config.yaml
crop_scale_min: 1
beta2: 0.999
adamw_lr_other_params: 0.0017
final_lr_fraction: 0.05
Rows from block 7 of the encoder of a small segmentation model, named by matrix and row number. Rows with one number belong to one neuron. Each number is 500 + 25 x the weight over its row's rms, rounded and kept within 0 to 999. All counts start at 0. Numbers have three digits each. After the name is the row's rms in percent of the matrix's.
Before each neuron's rows are labels from the 100 images, of 14976, where the neuron reaches its highest value: "top examples" is what is common among them; "lies over" is the class under the peak. Only what is clearly more common there than usual is listed. The data: drawn human figures in many poses.
# fc1: MLP up (encoder.blocks.7.mlp.fc1.weight, 960x160), inputs 0-159
# fc2: MLP down (encoder.blocks.7.mlp.fc2.weight, 160x960, transposed), outputs 0-159

top examples: thin; star jump
lies over: leg
fc1.123 082:496448526498459480515483454491536465521541495509512494510505482459504512513484491516494502505477542491488531521544523482525491447496472495471485528516530470513476513459509525451464520472465487538555468461491471507475535488519517542524545499516450519530498477522510529513521528473465510488510522528494517483505525472517476499531526514487530526512478511485482470507516507461522490522512471477495494511542491524500529481511528543517542500516530493485485462436484497490475538507538524
fc2.123 070:471535493491517483520465470492470533537482468500489531538518506477508497496471523519474535511481567543457534473497486469517490515485493488527520460512456494461471506487479465546526461515499501478497511550496534478498444497500493448509480501497522516482499496474484487459478527504548491486518465488513516495517467502488512516498505476498542502483516487520499545493472479506482507467496480473529501521489484470524473570473456506463561500486490459505502522485520496498485488538499551

top examples: star jump
lies over: arm; head
fc1.406 110:504569482462491512528525479503494478474495514509494483493488496489520507492533498467459448471530490505522554478548495472439489484495509488491479495519512456482469504525488500507512510472510475490544477509432461486511505513495475514509511490548480525514514508514496475456538515525458456507465462511490510500551509527510538491501482479501517488505511523548503451435497524517490512479492454493482496469548511536525484489465479538498502521460489509488491487504473480485550491519503518
fc2.406 110:445498521474532496503474486492493510541485524540525540515502550485512500479497508475480502476486512499499508532518521534531518496449489498533495475456513560543474464488508443473493466530502487490461488515470511482523505515509545538511502541467578501482510487480523489511478487491524517492508518533528455504507463478463472498476483499546503501472503493450535506484490485454496503510509532538500492489477482544525488512471501483491493536533491537485501516490488536506455512507543512

top examples: lunging; handstand
lies over: head; arm
fc1.404 080:472466473514503510499484509539512484467517489501520496495515522461514524470507517512502497506474502479522569513518487455478445449519500500495543479537514507475500491505468539499530469477525518477482495549471446475504532515517480464477496497474465478498501494489475508490529506497513493526455476461477520501521450498474462530522539492446488492524524535540514475496521530489452541475476469549470501496482508438487479492498515507476520495489502490470496551516458510499537499491496527
fc2.404 079:486477491533504516525528540523506486492499537491474514458501463532458497545484488526526506492516523472478502524477453494456508547463532512479461552452531491481523476515534452498505494462506519450494466491505518465534512489522537526528513538539507509505462492515502557471491513540485480515535492520482473494497510476459564506525504486488482476510493482479478556542490504480509481523530538502544515508525496483513483509523480503500466474499453529482507496485478482499486498500508478

top examples: walking
lies over: arm
fc1.192 122:471491519490484474520514460502426463500529520504511443489477500507504509521464532526485468552494490463493498543475507550497495517507460464513492511472503488519521515499533452495473552490452499518465472507528534465470498505478476524508471513524520464560503442485499526468504547482553435480456503508521467539503531461493501512488489496492536496476484464506483505503515480476510482521494486486481510545507490513475490490496501531506487488505510509478537515522502516467517503475506497
fc2.192 096:534488505494465457487491486483544486482513502484493503576484503485502484468495488527541516483524534488518542484512448525538516512522491506498509471490508452469472512473512523487507524524472521534495525535505485495509497508462477481476515507520484535505503497507495448498508487499508504498513550466481504421501472479516486521496519499522500488483479529498509508500491464480525497461495482557477482490463515488542483515552478549472493471453501498568435515525511491477538519494520514

top examples: walking; star jump
lies over: leg
fc1.613 100:489487463501502460489499481463487507544469525477460523497497487545516510484506492512482462485534501454513529485476469528496517432455498520517540496459509489523498466493526486496522467496490476526507463522477499506525517521504536511451524469484485553484485527497488479524474490504473514488500504511484482481470472487489516499507522505502491538488438486515488499518509503497447494509533544459534476471496450562486489476514445508506463533465498509519540501520493511556476484480528527
fc2.613 095:480518529539470538466500515471485501486481482511533462489487541487477490472495508507493472474497511507514471527478508474523511547480493504517508476531494497502519498486461527445521474525473508460481503459480462509479463450502468525516515490488533488521500526485550473503495500476515472481538515479500510497532525526530490524502542495493498461508522516491500488505488480513498477504514473495475583528502514455542481545523484530467515446545509476449486499470519510461531523543465500

top examples: handstand
lies over: leg; arm
fc1.78 124:487512495532480496518462508511468478430466488460475500479466463501493508459500471505504492475482514493463496520458511527495498492483511505471480475478465460490539503501509516508498496496532497541449486522476549536500456490491491488494510509518492514503517472492480480531497465489492511482491477534507495515467497509531481476483518539484517497506517489485498501456453492516422440479507502491498490468489471466500443465553488427473494504490516504494542510519508499492468461462535466
fc2.78 100:466493466520520489493514515475485545542507513514489469507483550466523516487487562536537503523506538509501513490496493473496472508483487499480509527522506471454502464502519486491527530491517483491502492499500439494498524506536491490522480523459501468529494525493525454512498564511457539523483473421490508509501514486515511513531495453489519525515462523477500543518479485482460503490528460540454533507503453490520490504507469526490522492511447551528504502501480505526505536525509499

top examples: thin; star jump
lies over: leg
fc1.251 135:546515506556526487528462462506500514495492515501474467498524471501481505487489527505487478492451517475484517478454484504490468447476480508511494471480579513535480471537511498478496484465480493501466511530497478500504478495483505489487520477494517448481511465524528501480543545495506448495479488527462495562522457443471493517537475509472506449516498531497480491493535486472482519491518516471475511529493500511513496477492508543483514478475549494495524480494483474540488494467523538
fc2.251 125:493514480522469483523469491484514501502518491539478514547487518480501467472504499570475514531509514494528488536511471550522511479508452483504498478536492455472476490518512511508480497479472505516483505480539463546507486527509446458523486530539529499465450534548497518447483483489532498456513511519449491502481512525505490533532494502481568481496505521504456486499489491474527492522458452515522490518480510483489481487477528552505543517498509513509471498463522470502488520502495500

top examples: splits
lies over: leg
fc1.700 095:522541493526493508552495473488468496502465514460504432522471495495508539534489507511516518544498501541468473490513498536536542488512511469480497514495491472469489498516517538517531486521511493505537526509496450514511509526514517514578525507482482531503516487517477522567538507468529519505494522510490512507496519490492516501474527527461467487517528569518516466523484542470508487482498447532514508536489460481488511506483503521565470505501522451515485499492480503513490505512484519
fc2.700 067:479469532527500470450493459505518511524544499558500536471519508487488470460501475523523542514485552486510506498524508504473448516463516495495475511519539487487472524450505485511502488462526490470487493528535512496480526498525490488471491472542482495476514509530540489485468490469492493486532466480493509481508468491517463519497488463534532508469472488501449470529501465503472502492493524507505518456513519483514506516488541521483537505468485538587519543490535496493488488483534494

top examples: hands on hips
lies over: leg
fc1.612 103:510528491532493475514504507507450507502477472443464482474504468475493489470492477478525460521521531505501522490505523479469465515489476497492517523543489485484482519509526538490531511483496484503456498514458544482504488476492496476507511492540454525492511491500539496533499495505525496539521512498498454513494502512527487547472472527477470459535519468430490520436476526553485505464522471524516502517535465481468502491456467492505518490508503472482502546491533531519480471504464550
fc2.612 078:494486521506500514531534477448524485532528488512495497515488522558480511523509510539521521516469583521499505494527511511510490518471492495508508510531488470489470501487465513511504461460489517479503472506507468466480527493497480463480499484483492461509507503503500540500483512495518482507470485439524529451494534491502513470467558489477534565471480506528468482536479458508526540473534518457483499488454499503516513474506545485461490489472477519515525464469504459486484508511530464

top examples: splits
lies over: torso; leg
fc1.278 100:484512500430503490477521489498501512528469502473518481479469510488530563515483509490523497499515545549509490479490496524425527460517519514493526485509493484455471483505495525521481488487516497491491506504499484466503543495494465485494496467473538529494525460489497511552500519495517517460486477541519475455450503521509509496469470535508482470482505513489518467493475481517525524518471500471503472516488490490571530492468504496523491472491499551505495524497546463510464520477512424
fc2.278 109:465509466521489506506434496500487505538512512506505521510514504497514486499487521459500473500485538465494531460510469525509513529489509483498517493497515538523526528479504517523461543497476509518514531437500508501435490472498519515489476486504446511510476512496497524491474505477513504532532444487495496529537493479530503517493506462547477509434484499552515453509479528483488475470536444488508524477514537517473479523502510453506545513516485477462466519500451483459508476525505513

top examples: arms up
lies over: arm
fc1.351 092:514496521492510516468461495544464521479507525533502489488508539504537503487531519514477501512479520445486537520526477454531461468479464493469478532539486452451491501500567517499488491493529520488475477488470485503491481454497510513482490541502542501480462474513507500441524485500505540503517483478455514440533480517511497494536484487551492504452491519550488487494514526511474504484466521505504499462498461476480479480487474511508527529496483498519506501489465536479524515477452503
fc2.351 088:479488500505442520486513505520483522514508538516481517527519505481469497472472447504468513477527539497520536471518487518497480547461555495492466540497509511527513472472504463498500497471487513457532474483497482523536495522509528488500485509480498527510494529494517489534512510483515451512523507531470473494505490439503501545503527500473460491491513482479489533524493514499500515471518526544507500494524495477564470570525504471490513514507497499464454496516419475511469490468487532

top examples: hands on hips
lies over: leg
fc1.369 126:487478534508462488509479522510454486500475497501483492389493496484509511467502487541458500490497523514496463485489474498516475482468490505488505538486463500530500534508575465512462498484505510536493501516496486509509512527547510504513468492516481503505466527518490496491484505515478467475457521495486489491479478463512484475525479484487514508486498512496460496498516488501476497510531533525486478483523483509517459494516510449494492496519443472493570493506476550518545475506573467
fc2.369 113:536500539570513436528550470497517496517502479503506502480477515464476526497460502571478455489471545446499507464516483456490483468518439447513510494475510485466523503502545459492487491484479488490484508473549508509520530494487448464532486528504526484495491510453512453516538527531491511485503495505480480502495495526516514484464529486509515465545508499502481514483485503520514509523477506501489526490510483463503479512511493514489538499496510527511473508563484492503507489501502528

top examples: splits
lies over: leg
fc1.144 138:501514511463476454535554513478490502500528468518492511510516483480519510509454498491488505530517531519518499460518513497490534474492523515478510481444510500495476497467491492493487487490464496525557511524525511492481507483499506503503492501497467519512487509510486531505499484494533477485541509561516504518444543445516498473443518479520491479488524519514487446561468531527510506510535449515514496463541486519525541511521516500517514470529519491465478490473536499536467522529495572
fc2.144 134:496520471520545458485474455506485556503517491476521487513547497462493494492458533497509514500531536531480503453506506500487495485471487507515536522454511517506506526537464514504476481471500495469509495515493427529505507499550492499493532520461510487490472487486513486485537516462495540504534507447512458491504490490529561540508497523515470468500527519508473485470490495497494505437495494440504506490516524462460478529454523514506500474470526502503457535509480466504524495484509486

top examples: running
lies over: leg
fc1.682 086:544462483498468514496541493533481520502500497493455513456550518511511530490510487513458472497494508476489453516492483567470475540491481507464480558478509489509507460457535529504516521521510446511506508505487511508499499503485440536506481457506505503543463537528495479536505508513488489519500521511542511490477516505542482494511539508472499496525476497484517522489485471525497507449547461484553508481520512496489553499497493510494469542456495554495512525514478480467484479503515494
fc2.682 103:484530542506517485507489518458528483486498507521527506555472486494478474470491484481523508457483553504498536500510552483497487474518536515523536465527509508491493529548483492506488492456496542508466491483519499495505501527512520498494498529491483492460529467464498544464473511447512538445498454514477511520493448463473492541473471490527490510516500513506459460531500529464484482510460523491445510515492511497500459481493506504504565475538508491489514470498498523526533504490463480

top examples: thin; kicking; pink trousers
lies over: leg
fc1.346 095:515494501495518457491479508482471507500536490521526509484488519486499567519414495523486503531471510504504462498500441481523469478515517518520490478513509483492489500497492489487476482524466490505467478488510464527453484580514518503535448508493496491519465486488485455506506495517488516469509531538478542522510506490488522499554511460545558477469477522472490514479472443504534511481483430489516507516522474484467537479510523505488510496501508513509493503491473524538524509501503500
fc2.346 100:528459515498501498524513429474503544500467466449491455525523481494486449500496556479525522484526502456459477477512517505470498502481505545509519481465484466519495562521509485495503515481488493508489531519556570491512498466484484505489562459508468535492511480542511490478461487496515514490503475464501452466481506525500459494505457509508472497479508526510508490535513503498515490495473492559482497484484534515508506537514480530522508467508497501529495489506527477473512470500496510

top examples: splits
lies over: leg; foot
fc1.548 132:521508490518508548566475494468494514475487477493476516478524491467470499509526521520490508490477496462510531523501489473501456474456499492538491479535482443481479501486464506475513493448498495528483536508449477491497511517522524503516509421490536539539519557478497492488457519490475499507508506442462495503479531468494487509519510472470492479500530479494493533467487503494501514453491492486487507492505513485497494502524490516455449504470474463445474534525474483509504475526528470
fc2.548 116:482550499495540507440501494493486462505475492521515472529478490530515522483493470490504477478446556576503527482471487521501507502506474480459521502452501501447485474495536500517483475507495515545471503479486487500545474498444515512511491530504532528504512481493490489480508492500487499484499504520501443435497428554529492466503497512527488493510496472482496452506484464504509512510523487541500473499507489503539503499474535490490515538505510529519505512491457487477478527542501465

top examples: stocky
lies over: foot
fc1.149 097:444460468474492522521494484491463501463516489498527472522491528474538503564487477488488487495486544513534496559488477512449449500505511537523518511471537515506513509470488510486493512490484467491454485507475508503483481537502489511458491478532547471480511491514449499512525499481548505500507482504501524485491483521517478561488546508547497496492516538472527487523485486500532469457521482492498523507488505538520493479495505500488483485498550469489479579539468503494469503461499486
fc2.149 100:470523514518574509473510527514497491531441500451510498499519487545515510431502497546517527477516553495457510449488531512526545468460524505505489518480454493473470516518503484524497518523552530537497524471496521495488502470498502502472502485457487558492537497499506501478488500498477506512470517506534474506534476500506468463477478484510468461525499458519503503501524468495459527537497509478505492482496523509492504529520484491518495545488474540488520463499539504511494476524534487

top examples: black top; lunging
lies over: arm
fc1.725 087:469466497499504505551466478502509492504420510489496476500490494487516502494522509506507504492541511491487475496526483487486511521469501522504511537490498485511511490537509505537487466513517510524516512482475491522508472487479499496486505521499443556440433483546522493503542491516533537503477543516459525531519486522485529505518513515453474512491499526542507490508458504499435514483530502502519492494513486473499485523588454494523499490482502525512503471476508522514518438464531529
fc2.725 106:513528479504493470442523541505471507519545507541548492510504488511485500498480478515484487529469502509496526511526499491504507472518517494494502474493508511474469498483493471428517520466488501495475500515549522475466538499511475511517494492498540453540518537468465512519484517456469450480533472450541463460461481489528467486480475503547534502527516505455515532494536487494537498530490503490503517487523503518504542470440537531471509505505508478509524531509499490474506546505479489

top examples: white top; white trousers
lies over: arm; leg
fc1.119 068:524499486478468524530469494495471496458502492469482472492565513480500510510527509516501478504472500490485514498531532494491552529486497530542523520494506480500509459469512547473478480474499490489482510474516455494510522482485502545521452503488463513511482484501494488520548528501492551516490502515531501522496496486559422489493524483476470521509508498518488487480447424487479479543491500462512512502450461468490523535526499511493520539483497518473448499520500510505523531514467529
fc2.119 077:484521490514495455438524528491542488533483504521532511516443511500494481473472477472500495454517545505499488507476463504482471498534527480479508524479462490450487556551496477540502512502520500514515522513487551499490486534517477462496530488529532488491493514497518513465478491491524483469484476500495521481472492492475561526476483475517519505502475507497496492505542559520489512430512514513512497501531554522510454471469505481500491504494508476526545492479495508504485455472529461

top examples: handstand
lies over: head
fc1.645 102:515515532481503503467547498526512507503472478558525491508445490527490488497541430551520467507498502542509526481507498484500514518514483495486507458513527480465523491483520497525522444498495534500494504509518537512527536486520548494503484521468451492513526483504427523516501478520531526492533525530508489480469492506494445479530527494506487493464552531524515485516515517509493473501492471513527504484493472467491487472471519531527512479517559537510549502468505501543504499497490473
fc2.645 113:502452527551444569519444528521475460508478526499488468459512494485489517499512469496543492470482533478484500514477490524493453547521517529515461518523548480501500451518547502486509506492531472495513505533505499472543480500519502476519488517520479458471487430515484508501504493530498460485488531511506516533528481528487513522501505491533544424494523472510492517496473488505486492494495481526494523540517499528498490482498507505475484494477530464534500526487508493497518494478457487

top examples: running
lies over: foot
fc1.322 152:491464526516509482532539489504474480505468520471499457502482510534477533487509499498556517508484492511514472514464476543536482505491473506470496517535528533477499488529505529502465531483434510488469503520523501483489489490478487567486528535531479497546433474492512504514449488441483479500447545530480485478502508495521458472483485510480479491540494498487523505462475533489500505523540519470465514489477505489453500483502486506535475508561492497480509483488489492476501523463498495
fc2.322 103:503566491483509471467497527502510439541525466526499507518504509500505483492470449465496463464476524517497516529521513531480458470493512499544515491496505486493498486490506479470507490555505542486491528485485538456518441465452517493540511478518522487510514487506535487539486513481503526478502500467465499520508459488477511544489551494494511503522508510480478483487515444498467491495530522529473460502496514465528496532539503478494499518529487451515474500475534526534529516527497547

top examples: stocky
lies over: foot
fc1.639 089:520508493476512494499509492499470499503484493506544465455509483507459493505530525517539497517466485551555543504542469508508488496504479520511501484495520490510504446502477530536522472467489511469531519521505499480502456539508523476501493474553509552436487508480491542493508528499512555490499511498533508476502525490526497489557540467518495502510537475493510482507531505474491501514451470491528493512582458514475448520504510495517450518497504477515496541481494491497520512499462495
fc2.639 094:479446496515513518511453520524511513490532488483466546509552530506524506516497464501458502418528549456477476498478541490510488516475502520497495525475505508497522525507512491462474497528523504496520474507514532496543538455496503482531518512490488454493495471505495526496501507496482456497515521481457496506511533499474492497487505502509501493513508536516516534508498453535488529479568525497509506477464553489501457510477492520521547477485519539517494445462493523480471487525545498

top examples: thin
lies over: leg
fc1.387 107:473502502534474490481508518501471494459530495502519501473499527525512523463469526526453469471529527486462543485489499458529525469494490458472441490451467465495522520543546462496521511528487554531482476536514506494470491483504484504547517538498509516476504503524497505502519478514462456445509531507478490476469540462509505474515511491512487473508466503502481522509458519498458514522492525497521485494535455458519521493506455503496503509536454480500523546516494528487527485500505501
fc2.387 111:499476512556507428508530501505495495533474498510535480516534489454480508505514513529497504493522553526502491474481427425501459491476498518461537521529518524521512513473495457525480493518501511489550473486506447505490494462500508495493510499496500510503482523482499473488518556508490511523538488487481471444478480532500511537495559542487503507518510500502523487483495510513499542515519536488495539487544469473532473501507496504478514461506510477512472520502495477501486476436500524

top examples: stocky
lies over: torso; leg
fc1.416 084:502507482478506541478500498520477477467506476498514475501489490522495497523555540528509516513481497521492496503487485497512534473470491538575480494490498520476530471484471487481512488477478561484498512517480464506531492527452487467453487480493512531558526452529522502528491500503539518533466506436514495531548528489501524495496496497461533486500508566510483487475453480479498476482475531449489494460515507464505510462488484516528483511491502565495476468501523523512490512511494490
fc2.416 102:485492465495503472507478518512531494492492523500473540498510525483485493461446482508477473475528495459527503501529524541467476513543517468440534544505508477531496529520513506524472516511520435515486479457494515467463517475562506525545512508505496437486475480466504521494509535475471507506547493538501518469460480487526464491473496486517468522502508455497489507537533522493492503509537498538549481503477513512477495534494521507489501534489486444492519528501491491478498493483537500

top examples: stocky; star jump; squatting
lies over: foot; leg
fc1.265 100:525528480500489526479528494503526515479483494487511522506465519491503541517486517462540473443442524460530502568509519464474467479488538511539488479494531533496488473491500509520501513443504495517509473461487475490507483487512516515538483487492482482501496475502500536528509495496450495499476515513466453545471494466499486473495457497461508462502506450513520478496472521466491537471489525464480513519477494503470467470502500516499472489572490537510444499506512466530476502519518475
fc2.265 104:510494478487500490520540530480487485560530506508538495507505512524504512496554494460465458491522525488502533472503428548504481503537480511498522486516488491445515515504528520523491437510493477453510555481506513516479492473485510526494486476500496526540485528535503546526491533488468495507505469504517472465513487505518494513511514483531509496465492491531509451504505509528501502544537473511459495442500501488529458490518476480492506518519474530488494514480459467475453469540463496

top examples: star jump; lunging
lies over: leg
fc1.437 090:463482486543541522470504484513496496451504475515488497500540521492516554458499469535481521540458471497498501492526486468490487482518478495490511492523504481547480509465517463478516522513505470534481521453520465515491487490495496501472492539469505505494480529477481467526499477505524501543429485485468473531507469536531521531505544498536449489453451538488497491519461483506529533482519484484501485522493471485463496520492462476509522517498560503503469511525496499521533495465514525
fc2.437 099:465492480510529493496504511499496546436510493485507501499495448517477474493498501481503457479534515506496524527542491523493514508517548514526524490489434473517518470538505476538527540529528510520514511493489514492483475442493498513514498491476493493543497497507499484469519488448489518445528549507492513494478503475506489486472445511492467479473466531548518458507493529509501533493484508421501522481526478458509467513512510478526497518480524512479523531470507482491560518535509501

top examples: white top
lies over: arm; torso
fc1.468 122:518450483542531474465524490484503472480446516473477518505502521494515452470506513520469479474469511501492470516514484492475526470493479487473512488541509541547530493482511469482498495513487437477440490483520484458459482464494466478511529464497502506507486526507454502519476474462463512491472461489521531492476531537522465531523494491498510496497477559510486474487487483493483534484438514513523496543530520467533510495529496513510466507506513522491529480517510512447541525511500504
fc2.468 113:466530487492485427548463509496476450457471501515522477446508502496460537475516439475519473473516551472501509477521509482522496491523494498479504518481449508515507504466485497533496493511484544540509523521525535467469539486471520489496520467491521483543506489466508455497511506468500492490458554466525466489488541484488506466520519507493509526565514511502527476504494480513484515487525503515515521490472493513517481498534491539484464513478490503477527495497516501484548507510545499

top examples: black top
lies over: head
fc1.207 137:517452537510481550513498483489493531500460528435454484511488508492495497483528517473470499501511553517494493500482515515527516511472548541487475495472535483550484513505508459507473539533520482519500537497497486489509493501495535537514525518487469499482534456532514535504525535527492517500531477517537515493486485513487504474489491517498512507484432506475491503542476512450509484536525474496496470516503489525509502495461445485539515496484498486494499540491534496505499426536485554
fc2.207 117:488494510467540477497511524489479474508524503520507511439498521510425530523503501534506552495481534505477496544508524494523543527531532527470528510518465495489485461460495510513558489490489497518504467485516502469509530488484476479456532538539485502510509547498462538480500462456479488467457520487501480485511467508475529463528466480521519496478539518516507467496506483506507518494499503518515495498515466460483481490559495486480517493528527491493443462525498485485509554502508511

top examples: arms up
lies over: head
fc1.19 095:480493483521484509493462524538515483477497492492512499503489501453503531443503486504524513508472502503513573505491504475482464497506487509473556468512511483471512504507442534498520482474539517490455473551491462513518544512510475477467505516493449497502505503496458523508512504481506509523479464486485509508521448504469470540526562507446492488506532526533511468503510517500449501484481469548494494497485513448501479482515516518515505465477521511471518522525464524495555468482504535
fc2.19 095:499461502561519513504527531537505484505533508494493495463516461555463521567502500512541518531496533489485507560462457507466494539476506506487451517466534486491525468506538491478511504466471509447508497513507515461517512492555496521527477532541479496478473450530524532475485499528505500530514464502497465500490499466466550519517499490509492467507498523481494557520482503477477522511522521496529496543535513486505530514494497480495496498515466518486506526476465495484488497502500470

top examples: hands on hips
lies over: leg
fc1.324 133:454498488486495483486535476514484489501503552504510485492530513549534503469477507545481524518481482468490519488506443492498509503481475482459458515505522489524483483479522480483549526538492558529488494517499532512443466439497550521481524476507489513469463523522518474488517508498468483535491468482504493453519498522517523466526481485539477491499487519550459478518501521486493484512534499483478480494485473483494467527512484478525519510498495496574498505523520486449496541459486496
fc2.324 136:467468480519485492462476531504523542486498546520504519514476499490506514519539486480503489487482524497529490512487467522479462536462540520486506496496473529523465481458533457489505544534469509465526483466506489527485514463495491463484513505452492480511475501507486492494526531492509505491497484482492494487492492455493495515478478512480435520492487541504513489515461542547507519521452558473493533479494496452509454505491500479514509507484521525508528505501445463494472580461485512

top examples: star jump
lies over: foot
fc1.184 093:508540544535526485515494522529510531509497508483545458488498460501474532531479513474492496472535460535496472520551478499493526462475484499520513526498529488495492506495512495497520525483510522487483484490515480479541513545529526505515516495540479516507492508509469450518521511459510522522501524490517469446520522520509456514508499467478527488499474483484500485492500503533505499451462470482468570517570463504478448491469473495527529480546509520505507493484502500524504532526437484
fc2.184 074:481449464473499521490526517460507480506523514476517491509542488525509525499527479521542490492463563481477492469515543517491459537528511540485503495474478504506513480485458492514536480498488453493509497557495531505467522456496495464488530489489482484498464508493517540490522513501514489495503498454510538550506491500495537501528555486526503483500490505478468500496526450489471463536511513501508451477490552489513537515536480488473533497493521484536551503487548480514519457519517522

top examples: handstand
lies over: head
fc1.131 088:499525527532478525476474491516457511467491471467510525485462506477509505518523474528484518471512491545505543492527460479503503446469471479543503502490491481498479516508487494460512471513508516501484466500530459533538516529478511466498502496455469513499457477489460472481501536494527505510515537459523520523577447485482526487533489454480493510482513524523476464470507443494506532517510527467493494488509464528498526513525487568500511508488505517523517460481470517501503505497466486
fc2.131 087:467481442481533459492525473501522452527501539522529457472545520501483470487449499506475481542464528452512527503483505514489495551525505500474477503503481511486497467522517486522504487471503490448510499500485513457493494472533526527540500498542530478494505521571534498526507465485492473460471445547500488499460534492499474493504520486495486494494478502528459534501492479489461477488512529517510528511533555485505496505467524483475503531486457486499519524504509478500500502498543503

top examples: black trousers
lies over: leg
fc1.563 102:465491519521541464475488537503517558500424490505504488509526503481475511479529482529524503507517504496474506503503508457521470518471494476531490437539497506456501537501507535493516495488509538521492512472496427498459496482481480496485537511475499491507505487481513486543494495500504521514474488499455481534494525505455507521521515538510479515510513524500487492527493501487499461480471540505501472556515495468540511532474472504482515517512455550571455479499535500527476480477509513
fc2.563 114:508505464470458507552517453492474461479547469500494506472475503497519489540464521464481487541514493539509502514517496530479536489515494498488494542468476475517483482521499485505495526502518476487504479540486548466542486496515497488519450501513506523522498529497459522468514507494516495501502519479543511448502468518569490482458468477476502482458489485508525489470512492497501517544530454480518521437497498533476498497501530509513469503487517460461553520452478468489503497495527484

top examples: black trousers
lies over: leg
fc1.68 080:551510537494502517507503488474503468439452482456508467493537509477563561469505474522484491497501528504501427471504471511515556517511494491471513567525504508525501496465475510476505510517506477474517472448478504525509507478507473472514509485470506493488490471518511480496489501501467523490512480483498523521519519521528467515495493511501506527472457512539497504525519517498503487472500497498482480505512454499516499522553577516466523503542483543472507486502465503483526526526524525
fc2.68 092:456496480488490450481492515493471536567530528525483516512454484498471437524488525468527507497489507494464570506484546511489462483473547541557519448514481484466487525518520496523492501468508547536459543539506483488495508516487508544490494484517521490495512525477491490527512501495539491495476513541491507506479485485476505500486501484493498500536523504474516525488510479500492518502507533504515520495479521484497466490456433482514511507456516444541501518515505474504486486481484473